config.yaml
model: "multi-label audio tagger"
dataset: "strings of digits, spoken by a formant synthesiser in many voices"
input: "log_mel"
qk_norm: false
dropout: 0.05
inner_norm: false
layers: 10
pooling: "class_token"
beta2: 0.99
lr: 0.0016
eps: 1e-08
max_precond_dim: 512
Rows from block 6 of a small multi-label audio tagger, named by matrix and row number. Rows with one number belong to one neuron. Each number is 128 + 32 x the weight over its row's rms, rounded and kept within 0 to 255. All counts start at 0. Numbers have three digits each.
After each neuron's rows are labels from the 100 clips, of 14976, where the neuron reaches its highest value: "peak on" is the class under the peak. Only what is clearly more common there than usual is listed. The data: strings of digits, spoken by a formant synthesiser in many voices.
# fc1: MLP up (model.blocks.6.mlp.fc1.weight, 1152x192), inputs 96-191
# fc2: MLP down (model.blocks.6.mlp.fc2.weight, 192x1152, transposed), outputs 96-191

fc1.431:159160166120172111110116136156157122101162160177071076110182096209098122161095138171155153148161131126132115106145129182134162098083076122168106127134123135133094095187114107187106108043179114116121144115098081141133188088135120143110079180128135096099148124098094146086169100063166182115
fc2.431:120164124186079109146087131138172109117098147121122152073116098166074091216147139091128083140164166083098112135162116137140112102102082119103140119171103093163167106179134134088155120160169155113070106105144099103048115135152119090101167147118172110084134164091077055137120130127149110162
peak on: /ʌ/

fc1.536:179096179174110140150153115083153134045144131167130123134148173102114087028099141098143125121136111152144163083114171105186104087065099119119118096139158156128135148085069179163152130116115081124156085142164149126122149098145192102134117095139103138081119133084130138133085129104137167112
fc2.536:142128114152228139131091155159091081115159146147183141177146092151113133103125104119140119144091088149157149134138115127158089141106136097156140104106115132146087175149163199100166149155108126194108119180095048094054083148085170100117091133141064091137144167136089119129131108108135096088
peak on: /n/

fc1.143:172155124146081177088144076139125161105142145087133065121142115105059125084110101107153144146178100104127154117116103184173140174138090138097096121138140146111127109113141134151086154138145182175083077111111139135133126149155109108060175136166044150158148154134093135014133098174121126118
fc2.143:124127117139089138164106170108107114128149137193144164182101102125105100122122117185076160119136078138191094113139165123122133171086180124158127113189164202171110150099093117178182068158164096111124151121106169180085158167131106122105128079113134164109132131117109134054100119102100141096
peak on: /aɪ/

fc1.503:127150120140181153128151113110158118163102154098116142108120113131091126176106120099128113113143086087120105085126128133149143142114161126141082095129132121195101155109112099155163052173167132154077148167155184128107098105164180096070143093108114124079125147142090110109186096080095099108
fc2.503:127190126167162122071078163103122081104147198141139194162159132126135123185127111102055131116131136067126042130141135110115157156123137167116122101112121125138130163118119155123138062148072101162109120165206132149113109110116156114082112160125146105202151143111077085125167140101105142111
peak on: /i/

fc1.517:124157085133166140190118038111126187142111131138145147108131133157080130147114113118115120125131091137069153140136115109078104094089115177107148128122134136127095104111097140145080039116165133084118145182133157083133151103134138138154157092157111139111109118103106130049123110122142171083
fc2.517:118116134157165165173138013126090146107076135147169149130162168146141111059129125127137160140107103218106128098137156108065127157066123109111119128111134075144165124121111094114135125109183097172123101178120102091128139180187100123113107139150137144078138104129074158109097095166083179142
peak on: /u/

fc1.331:115152073133119149109155130151171161104130135161175104119098099106101130085173094110133053139134190132094145110167115140155164153111108144098136113103114156073119100151082161140080100216129102049126143093140131140110170091132138167105143133136090207149107109105162096111124102092074152112
fc2.331:171167124094151121170122110142093177122091133151162144154128124087142145149109117160157142147161053108173134129151100128112135142138177108134167113162161124178124188102116153121160129112194145108104128105146152157139152115096112101124098077130112138103111144102103162128149147144044146134
peak on: /eɪ/

fc1.112:107102131117141184141134086186118175073155158059202117108135132147116158138149142145147140111090099033106142155115222106183139074117141177103123101107155164100176148102134158138080156178115089148094121118161103102130139106128149141103165073137148129189119134096090084057082163136126127144
fc2.112:135172090123118124174161117175114112130162152114141135152097086055128094177165157085129168127147085048118162095151098111089155076143180101155097100138069123157239175171137143096149133149129086141109141156113116094146130113156136133165145132131079129156126117095096118133135163121119083135
peak on: /ɪ/

fc1.274:181116155143107140132114071122116082114096132068158151120109071171058155141166123099149087147153173104129144131127106081103122122157118164114120162114071072105140135095109071085119105115133164082110106196159078095121124097187158159125135156110103141115174123133161061099138073118130076120
fc2.274:092170075182127117138123094141135145048124055122157125125112152080116160190137087126142121123137107104110104109097123143090103129137090141096158149168135140083142143092167157148126109181112141045157163138183170135166176086155166155121074139142174121158118143130092146165142122103091117065
peak on: /eɪ/

fc1.214:070129163089169141108204172102117123144067133124051106099151115101072123102136156145119151117111078184140169112185122136146111066105154132098082135110106111104084188051195121109135169127122156134140131198072111136104139132171098120149142133142195096061239138112113094065048108130126087110
fc2.214:130112126155163160181120237119201165126121141044089114211113156170075097112136125120113123110142118150166158136133127125105165133088108139144113141102154128150093109156160147170122077156091123139142160137167129153144135127148089113123140158146130130138114121109121087149148086159207119090
peak on: /ʌ/

fc1.416:109122098148117167099126110128148153119136079138091070173172129102160119095092216150159064124190115157101130139102149128168153133132164114170094102161139143141126153152112122173107035101070115121103097115146145132131181084185126101094106097073087102141138113057153174136165173156102108097
fc2.416:161178130136128163116144140115128062133083147131127130145116099189162152130144066115126159092081156163136094173108128136131116158151072150076126122159141163141100123170075118208193149174097140116122186097146159130159115140121151088097120135089097169151161089187176079085083108121160156057
peak on: /f/

fc1.67:106115113130138154077153148159119107122114124079081152168116121087149148119153128121126080074103128089110104172146073162154126125067098087118106114087092060169079085118137155124121103144112123145126168195142145126142119104084107041156148146083131179212133146107199072097110066121156095118
fc2.67:138119150141169166110101153103115063123136173092096144102107105045152123142134114143144139139116103141049093125118096102159104092134157136112137113149127092174187145159118126139097162139150157100132150097138078137121111169115174129105150152055099143207148143135133112127125090143207126043
peak on: /i/

fc1.34:124071096069137145169128157188138100162098091134127029137146124152126134140204169121131134103144075177097166134174119142135055144061164100107116123150081128180084100104132066085092142108116132154120123125085064113138154147124120144137150132116104124148110114211123107099144165125129141138
fc2.34:113109129140155147122129125116121112074168167106094131212140125090087205147099147134059122122110166114207099131166132118171108104091113152174117131149083094146143123111142128131092099184165066056144113110120071130154116146116124154069195153140132116145108161125104107151113187072110128125
peak on: /ʌ/

fc1.364:193140138120102141151175077095103059088113162074127119165121122131081159129148147166143155159143099126068095051174174118166147129100126115195165156108128112109153079099118090149114096126121136151132122120072134174142132151122090132172105126162135149068171048122125138073119132161152121053
fc2.364:180160133112150124131101188126136092122104138115116150161108092097135118163070129109158174166091160068136073098111187089136154120088151139110105180076111145162128114174110118085159109195164153125104126113114139119116134169036114187114080173200047026134170117130079180146129139115109093169
peak on: /u/

fc1.514:079124106083146102131144140205193134175086105061054134141138127144126099132141108153139146061166112154091148127148147152187112063089089137122111110199178163159144144074154121143175120132120151136096139153168122112139201142126109107091131091177089141165147117140168120100123162158138062129
fc2.514:188076106132113131202145150170163131159151141185144124115182104107089141097112073136132123157103128110124134131123156120164109108126132095170138120081140159143159139055156166144134032155093103110103195180187125074038116125185213134110176123168156118108151170114131113126090160131121131159
peak on: /i/

fc1.254:111121092071096118097119075092126094135108163058136099168158126137098114101086122101203160090154150156123173079131174130178196157139115142099160120115109191179126074121122124116116119045067104126091122116142108084100081139162167078152119174106126090075112148133139140116135123120159179130
fc2.254:193154100101137120139089145095121121115147105131127107096194110134169126065133172132136136137123159087114173136139122123091175120090162189095128124117115149148138122097116138084146116100149164140109088102062175152158116131112137152080127123140166124115164142129118144156184151077068135140
peak on: /ɪ/

fc1.224:104161091101098154182134125074148142131080109109068128151121137130142107193101114093089111140153140098091082115160102122107075122125103058157181068135112104080108087130123140088143163098128166195113175140141099146106160135072137091083080168148142170175191138097068141108122142138139088215
fc2.224:157164157165100172226075153084148121115126088050077128133163079071119152117100141099099151137178138085151141119142125133107087154082157094122133148138074139102099140102186114183128129150111164180158170132168093146152103126092108145122121071158116120159129122175115149092097135115078152137
peak on: /i/

fc1.118:116127084095092172135168231169107116084086122128084145144169142105089121125176194152110117143131114176120157103129144121158103099127205104092092176099149139165110118121141160122099128127148158195180104131173117106100146143178111130101181163108126181107112132188132066117091132074139112153
fc2.118:158102142161166127158144170140108102074143127102140106203120121126118084066095132153129134112149128176166124173154125130124175113114055140103142112177127121126084098124125211153152070121118147139153170120138077123153140118116124106082108142149224126109050122168128085167086080133183143128
peak on: /ʌ/

fc1.0:150123206149133085063068143183087131122154167109118188152105098179082157164103118119104134139109126064142106082149107107126144106171086134090163128072104168075094130153125086150152066164100178143133125130077166117159113120077124172113190151137116175151113149194148125116088125120101077147
fc2.0:099114125071163154099119124151162126123100129094121140166138147148115088052137097155146134146123095104125129145099128085093141141075149171056161105155151206141124122104099159173108207123130166096113121135175140119121106080113129130145126067080201152163171192120148122155126135147160135131
peak on: /n/

fc1.96:181103136136175175125117171107125151152148124094118119118161063127190162117112142126133152116122162120100110075141150182140120094070111156094153129144151105090131136156142104121106159174121172176076075047124130108052160212102068151111112192109069111140139114151118130087122089157074116135
fc2.96:129122146135180093166115142160154129084110082120148140086105151106152142143130161145101158106147123122149110141140151119125122135100131175115087137169078102139148161116131116066100095111107148111152098123108114135148159199166155142134110142129170173123104114156037054140135091098154120133
peak on: /ʌ/

fc1.29:110132165189144171131149135102110082115170162091154117120154126117137113044109123165072133116162151158199142097124131109130120164107101112159064102120125097131097163109159070166048103181142187162145155106146121198155135131107159104092074146112149066161148105092109140090119186099130092154
fc2.29:102108140113119144133143115098087113111094080112121164106135106130187146146136136084093178105119165123196132162102108154142117123150102164106098142143090083124119157140104127104040095107123138169160159082118158172157100133166115092112070126103184154137173151160095122091139161103144108065
peak on: /f/

fc1.741:154157101075091142186087115095082110125104161132106159096142106165076139100144119116104103141111141168154074104142124090134123110090138101159164115105118129142175094155109162095126149095096126151148177135135150156104132105116145070102155106183073168135139115120116168117163126167179146171
fc2.741:100125092164161136152168100097058096165113118123112169094111141102117114107172057119104117139148145116091071154110118081095142107073139116140124101054069151121125085151151190161143130148118132168174167079150111135145099105112082153159114150170139155120151126099122160145130165119154135136
peak on: /aɪ/

fc1.767:080138122119092080171119059109129167135144101110088137103130139160218115041109157155123096081136081137135107099120060106068130137133168130152108118088190151088166072094104165135124067158120143147152126148121152122084132133136153139132128108133088109064162137097147125120147129127128155144
fc2.767:132078062094122127093106110156139103172107086085114117151127135122151131119170133132158151148109088201138126166137106095082102154095122069100152166122115150107137105133168137106117121108146093101134122133077133151073170099156084220163138210134191146108106113093076149184105125108123172156
peak on: /n/

fc1.210:088123143105149211131134130166094146095098149101078145121121077110058148115075162113130057073132099179134083152166156181155139086111111135108110089149081176139131047141170159042140108100124139123125102139082196141081093166164078159131167136133136118140137100140069134118134120100127155139
fc2.210:075129093180132121108081157175121144191076084151119119083158073153107067119087121087144088092190103105091192167114156145147123158104128124129149084132168132113138083137144148091168162118142138138193070131094108127104138130115147106159171131123092134117156126112126108138166106124127153096
peak on: /i/

fc1.723:097134161117117120055137144092160162112111121085132077193107095091128119213100143107085142143111129137150134077147149145053145194154115140155169088135128123139108128109144172120086136130133125172103066091110123131096131101140176113109146120099100089106175149077093097094111078056153131105
fc2.723:116133092136096126103173114104092125123081123085123069160132181087187108093117149094115165102136078190145176105158135125139093159119137151142158124105132097144111160113100187106125092162162146135153120165099102074084161159089184052163136177106144146117091128098127059097087146106129141157
peak on: silence

fc1.588:132129098135089145125157150133165144201150139154099114109150135075094154109121074144091085084077125118145121167177114098115108148079138120130115110181131125130121145119151125111102065217119149165100148086146084111120136134122142202124154109178153166133177135150122105097147100134110181120
fc2.588:163114075144088097119129121139172148114117142191131178138165102176095110178152088143111146116165119125140185151165133061117095159127135159179155108158097124181147143132153143116133093162146095104114134115099109188197083090099117132150170145136135131098142155163182108152093186110101133098
peak on: /u/

fc1.675:111095183102150135094133106130201110182087155066102074126150156132128148108157073106082115141121131115091136106138080093127130109082146103060110137096186145146150150110134140114101096110134141121093169157166149133168128097167176111151115138092142167125064112146129137070135173104117167121
fc2.675:062145147159158123121079111139140137176166161070097137147118124178098181100165098092166112102120155086124111077138161179181093142151129122141153114072135111149188133155136109106150129175174097123152139085165142153178145096120125115132152174136078078085159120123094097169101162163159176201
peak on: /z/

fc1.698:121092162187119127169082088072118202071086129140124120169079119142149136137137104108169182187140076052134101175127170136148065102124164095144125155111134144181100128127101074082138091139196157091127134126143084153146192095147114066105097132127195122128115138129158148101040148087180093095
fc2.698:079175184095113135144091136081090131129127079121108115127155112104110063184095139111208155106123141114196054108119129182203122088161171142122169124182112122153124144095104126106142134190117064138180085125136120088144142146182141131113125107117148122126073171172120158162098131096097116096
peak on: /n/

fc1.505:165151160146112138126108124096141107095167109091129127101044238174074132157149144152106101144082148131153114090069126115124094124132159142117090069115189150104125091163090167132167141122138135161163124111128172155106125142104123143155105133131203124168104140145191119093141062120147163094
fc2.505:037158180160164157113182077125201155105115118178123152133106113083114157121112098129116142112120134143129129107125136082160107128114161147167123128148171116078166118195131102071173108178071093167124082165127100109130094153069152160145089146151097160098092157127087149129150157105097129144
peak on: /n/

fc1.15:101172110167136174111116111173113090145136131158113182150158103141120099125145121189101171095135113153092137155095112106138102099114125138102078086105180138111165110150098149156090159166059168127105150157095110183145152114142094140117191133165169115120059125115095137105117113145168117127
fc2.15:112131204182167069138144109141089095187139099193072147180112164125205133139092090119121110181118085134079153088157105144116087088083178136068105111151161182163140115146091132156102157104117127151099102131139133125105153111138115169118173088181141125162096113139182078187118097099173095104
peak on: /ɛ/

fc1.395:175118155146112101126124097143096105193118144119137121162118115145129139151147122126151136155142119134139155144129135180143065173128082247112116098119098095140138115074120153158099151102129116125081109131124152191119179100144152152151154099128169111134058097104092078103160166087166078099
fc2.395:121134079147131084109048107131138124174144122078136131114100138117153155145135086132154140123120112182121101091121109138078138143072114161175140088106165136132096142152087186115110123146149083093120122125181116192098200138198105159050135120141114171126174113187113161224174151142145137143
peak on: /n/

fc1.424:103101073150159158136096115092115110124109063106147161137123092157094164145100137109172168134110101105127108145158116037145139119176074132151164128076107104146119109100146107071164190163120096197136114101103094108136166158096166052108129127134153157133052104157143141113150215149119129120
fc2.424:099128125118144139097126126160096120167105083125155181092106139157144082142133149108174137094170076162090139121178140098103066174080185140088132157143098145117138101096169140094088147192096110173139139102143134097161123152134112095139173149205158113111127171093063121188145085102113185135
peak on: /u/

fc1.527:086151202085154110115085174103098104187090129081088157102111060169124140116149168164084092094169123190124167127139099110129168154166126142136152127152062114124056120160142153095111126188134125120133074131098081158145091081089103156147158198146150128107106168138124115096149180103138101110
fc2.527:087099116196136098074116136112110119113143137139087103148110143146145164079140090131159146134119087160157087098146087147124156112102104133113081157099106102094018119134091164084123175148101103133151064116161121118113169139132203105084113166088123162134160184211129114162132140108109130131
peak on: silence

fc1.611:138108096130143133122084116144107138146157167099117119184109170134120117095117101122195125150028164099101102130143163088088128115162186177114131105090140140082147072158142093124126147133117074138155066091098169147073149138046066079142113135162078104122153134128141169112168075149092087151
fc2.611:149094157138149133092098168141161080105151124121100058149138092128097120173109115179122158134125176094124103153153146111110149167159116096142124178137038124163124041094125094131113153209078157097109099130137083159092175119141093120142153134059129189134128187139145150179117143167118119140
peak on: /z/

fc1.328:108132144140084186097158087182112135112150111114103147118137150155130171117133127101121131131168095158126176147058077172101112153128119147150106098086143110151111168083173111138046193166168115151059121132204120178117081137138161151097213166153168108121100109105115123094139154078082061177
fc2.328:142081193150080081144156111053117127112144147128118103121126150095108073169161161100107131125112131106178181110181099169116115088153132090131088135152127114171146156089097127152153136133133159106189147131143174156150119142126188092083137144098144124165189069178089098145168197107125098191
peak on: /f/

fc1.740:135205110171159118129143129141120101156171151094117137134099110128100068161152175111137141145190084177123141137144071103212079078145106122106092157162177128166080069154098144083092162141153158143140102123157140102112163148156083171124162074163101100132132143109112132066071136109228181063
fc2.740:140095133131183116149091108079177143155143160182100141119128111085074085157112182163131125124085122146137094084109132130188127094155074116112097185153119160135148070156107099129159131108101124148134084122176146116151165096102107159081190117120137146159136071064094132122108171134183148154
peak on: /ɛ/

fc1.82:108190108088150149102139106186175125166061148071105144107151137101091170057104089102137103131126122144068129138183116203175097124079153161135101078115090123130111142175138144053148138139157203097151087171119098178099160139138120088112108126216087155143128138156078162144146121100105153075
fc2.82:144087162122102129148133109087171139116145200150117091132100138142127120091116097159145162103167109102141091137114160114094096138169146133089072093116102133171148099123047171075101159121160138127098150185146144137139104040120139094144140090162137125180167100114113143147122153160129132138
peak on: /f/

fc1.312:151147147092148125128159127132136155107153141150083083062100140186139120194136123110078098087129058140160094126152097119181115194140137135155109148179171157148141123174109159181117110112103151088098101162086118207098148171121085096096127168156096177142104119116105165071129188157082159107
fc2.312:120138086136103162135095111129141143119196167165058107114118078137188089107142144117128094154167133100129147133136088119099109143063190146092166113070132097121135108096197120139177099155143152140111083093126118123106168109132142121160114180134184160158118126093108126135155130141127103091
peak on: /ʌ/

fc1.103:123132135103096135151106175130083105107128151097089127136100128112133158125187169094203114121114119136129155194143103139094147114136143097139138110086097106142128150063084152132120112178114154146132143110100164119092170101170217110072112110061123128143070158168097137084166137145159175135
fc2.103:141056101123143102203170150112145096123136108137111112057113113137175168131144104109101161113068123105194135184146106154172144056157127169150094139121078137132144089135082092104188111108120144159092116154103127118161108166177139133020170100108156096125077096130174188096112100064193124099
peak on: /ɛ/

fc1.66:109154144149116163103092128134110116132193150136102136103093126186112197162092126068136117174070083068168123166128166141151089168097134193133087123113140103255133138105119101152100135127112101186143135116151136111112131145141179106167118134085121155163101098066191073048155076156162088110
fc2.66:141150112147103180148082123170099166150154130123155135128104167143110114160123103166080109140142142141169123094088161139116137130121119126109110148170110063088121184092178206142124093124168108130118172138199158135058094129102072072120152077154153110030107104158140105154187042206177132178
peak on: /ɪ/; /k/

fc1.46:129182177140120113096130165129085132144132153096112088138131146111088107147139118154108138134090165141131150105123142077139083097102109125116104130110120091135109106149126146053120142103065080139176073168130116189128123165192134118217104185149162104170146130115131098118161122180127152174
fc2.46:153139105105163127158137171160119146174139126090102118172162145086068143140140158183140152102193141106127088163160080106105117105170112178184090158141131147168079098105099102084131131157152173160162121130064150142126202201083148108162099131128106078190128148115084169084145098128138136139
peak on: /eɪ/

fc1.538:181163178081123159154146100092098169141147147126092097105138092143125119109109170135138148138187095116182102124155154162146107146143100070190103144133125101117047184128195096157161151166130113179130129168222107155161133132075176104157172171181157140163117139159140182119128080127091144127
fc2.538:183163160112125068148114141137154128095106153102099090111069153111117108204114150075121169105179107179179160078114179190116114136159141126182084134164140144176108126139127048135069117147103151136151174167135131134181141085128130162136115137153093155078149128120091110176111170129144132140
peak on: /f/; /aɪ/

fc1.423:119112120099182137155068164096101218146109110123179071143116118136072126078131150138137102157126170088146112081173144082151169114159090074143149097085126105144118084126171112086130123197171105119137125090125124130100112120131105103087136085141132154110109112112135118113110170048153181122
fc2.423:089147091113140130144139101124082133133111141108143131108149079094181147100142060119071126122175114090053139115144191098137108115116120151176133105147159111089180117100160127107150095188139063111084161131189138170225156163079081148135097200133108095056092106159115100139139114106143117137
peak on: /z/

fc1.267:180134124087190158160098128154123154125156183166075149106078086159206118159040084130175175153147121103117103137156119100089130139151169131155156161122135128168116123105133121134121163139203098182126169039130186145087170098106104118133188143090098121143120098082139139142141117114146109058
fc2.267:136144144182112129117123151133128138122131145144108149125107115162143098114146087124115156133084209116154060171168134114159132154041157095137132100116128094199129143124142087132078158143112089105167137099172125153113166161091108108129161145153078113124116190125139154153152117141107132138
peak on: /f/

fc1.570:156156111150089101171160125175166058121085142133136131101065117110127145118112135161132102104116125103151125151080133151130121145097123116164073146079124178111117098041171166136143118126131159105045043117105160137032151121127120150164080103161181147128148089103144137125092133103164182124
fc2.570:143113043140099202156130153138119124098135152126130131121044185133093187117078122098134050181167115129091082128090159148126129201180167159111131110088087169147157112153116135119152130046119185120151144147140092122149153110067104175158174184154082140121111151120142096152114121119149144140
peak on: /u/

fc1.695:166121109138142130138117187115132126141136188090148175154126129139136154106079057107172121136110180079111104108131163101102152073067110142144132065148118103129094112191147115164090063092083122107135221119098158138107188100130127148118176119040106090107152135136145119057121109132129137125
fc2.695:149169152186162118139063125077131139158128166136119152204148091151119171160108085120172156138092182099124056171182158131089173128129114114119079115078075138136172106105076149157134114142100099180120187083120126118084122153078151154094129162168060192119159126147113164117144109181126085144
peak on: /f/

fc1.280:108155161141136120121170093153150201065133098133123122117167124115124111066126148109174099071102117156129100104074158161180110031099142144161112138122167104154157170073148172140151163092122123120155103109116126130099122106107220134143083114116113125082082099127163106130133194110096162088
fc2.280:131114127201190142092166148221160147121187160102156135154125123129141121084088057122151103080106151135060147162118165145143122138145115150124143124127207113112143178141105181129109108103165144141113101148066108137134159166107085091134082135170104113132116154119145092074067146117149117096
peak on: /ɹ/

fc1.218:147110103146169131143059114126077165150157103113034096094104104128111145139165087111074150174134195071102126141172161106100076071161106135120121139108115122097140089115124157124154184114152102118129116180121141160123138177077109115124100215094083128126130162117123157094118153128173131132
fc2.218:135117157075132130172137133124145123112147133113124058132138090121105147165125103142117156142153151070180088134149119118073154053182110142116105122102119135142118120118137138076163173157152171093150176127133168109100140125153168106169115148090138169117141094153143121179170134110151084117
peak on: /z/

fc1.462:148077106078216125128110155141117162107147146125136102061110087164077159121216164089082099117131125086120188194127093106111117125124146111119163132098086138119122095124186158161131121172118063089162082136116141151157153106156141125177100136140138155140132145115055099122167101092139082147
fc2.462:176133137169174111084109117106158160121129093063162128148169111111115145159178101141114100113157082075127142145146174121123154049062112117119115149148072133096183108125142159139130115055111104081097102156131188136150040134129118177168125157171184104124145113147116119169177115142101108136
peak on: /ɪ/

fc1.378:164047154121138161104139176133092088090087114126105168093115122149069072149080119129148166124101162038170128152163150093149194132138160157058112074176121162117130099114087129111078160105139166155194062084114089146084150137167187134121116061093092131169085112096090099110120110154133110110
fc2.378:102088181073084084108081089125121149155141068160114176145127137089130089161190176163053101119091114115131143122100138155167133157128144136121102125176104211144194148104066105154110114124089120160100127110122166155155152165113106128111115154117091104180097102087079094100146129144120120151
peak on: silence

fc1.80:099106090140116134126075116085125166094131102123153133153139074168079134131082139107165096079123102060194154119148175091124082118090140155215110172071112158154118146136149111169166167114224115136077110101109117130218105082084140050110132162149113151146113094077137130092094116131146109163
fc2.80:109093148090092189085123174092094105074123130148145203133099120085071092145129087124161089115125131051154158144160133079171057096141150139224121119123148110125115150077121173081107080151176102165068155098095166126148096174096181132113115110120159196080146110132145120093108175103178081132
peak on: /z/

fc1.139:129199148087130173117084122138093108080115115109141130154092139126120095060127139180073170070151104065100161122116124122190096127112141065180138092056145193137116155113137165162100146155140138126092068117120149081125157113103175125116164148147154142088113158151157109008061145126133090099
fc2.139:130145119120136141125073112141132099144128142200133135178090131097131121112110136178071090162109120144188120137122169119175090139162108090156142119158132170111097213114103129111170129135165086108105145073064144172063115176131061109099118119119110137149082141113100178044133084122124122142
peak on: /t/

fc1.41:087115127179140182112143115151095140129135108131081119134063084119121104118060149113094150103060142096084100082096086138236087131155139120120136158079144136116053162108113095093132180085185110128147139175142115110099185084161148098112142158147146133159117174160129095000094172140107137090
fc2.41:156149106159138158125070141122121085143119121239147122174116163112121102100137126182086095126147131160154110134147162108154081132118116097170139104152158177130086189135095136111191123169165080111127131079102146186060087185125043094096088099148158103111101153125092168062125139103093125152
peak on: /i/

fc1.37:132112060164176169176159050126111118147136122158154137088127118164068118147160144142139083122150134202137152149161162094138112115102079180161144135124132100133126127130074101136119106126169157106046137156141150086116161119060136124193110100131144097111118105114110119040104139113108106103
fc2.37:148115123175176148147139023104096131097110102150168143143171149177139115058173103132136150135124095237071126119115154111068119133124121111105153131095152087148181110133139078123146164071170116123092107129103119098136160150174130122141090158132131115074150103140106127156098123130080163118
peak on: /u/

fc1.422:065128109130087168128146110140130165109117093094147150090112124118141098081081184128120136108137078089089176114115093098188146122142097150129093176070193089121075113071124091149132162147160110179106129140153141141128183093100193091130171199140113157156181118138078078035136118140139199114
fc2.422:152140157132113117135137134123110135147131121206117123138076137099130119119128118212065101115110115143157105154147186100078110115160104086151105121129177184082124200141082133133179135104151083095114169084074181192047133175127022098095101098120125150143104133106117147099121124100107137109
peak on: /t/

fc1.596:097062098121132146209109167178141116084141147112141098118150122105134144141129121168183113132117076099142127187187187117161141119103142091115126113184153107126142143193179108139117085162122091167177103136141149122128164119130066100125133142078148138110097129134141173095060184072137179185
fc2.596:114133128147087136078126143107099115060160146115143149145171107110101126159116124171121161086182121126184126149133187183122106085135142142096140105173108142119175151141156182152142092107107100177131146101170075158151075161107130159177093087140127116109113133123120169208071144148104145114
peak on: /z/

fc1.11:111071163128195130114099096134123110192135090095076106091198163162112153094131154085175123152156144067104164107170110082150118154167092129058130206158154139105102110149108102149201112113115101139124138148147181117189130156094125109161065143169068097140142135105168133066168131095114133132
fc2.11:153052087172188107142217137116072111146122115084132100113126130129153057099106130133137176147150176098151153126111126091106130145114142146121136070211151168140090153126121097157227133162094129162156055177167137135105177156078136117132184129149089143122115159094186109164131120175169111069
peak on: /ʌ/

fc1.358:182060147083118122079107097148166156125136111132185185131143112127179113051099139117090092118170101113145048142125181104113103111090102169151127138136161138095126124114168133140108128103137142183110081139139112137073175125065167159153142085115119102179143100046159159100134075159139144042
fc2.358:134130161151136110106133152093071097123126119104166107135122088118143085141113094151132107120118179085045083123122132103114141136124157087148140115079081144137150127116134141128187124114068159072140115173126136118095151136091165099115199086116132117113117140147133105142131158158090146153
peak on: /z/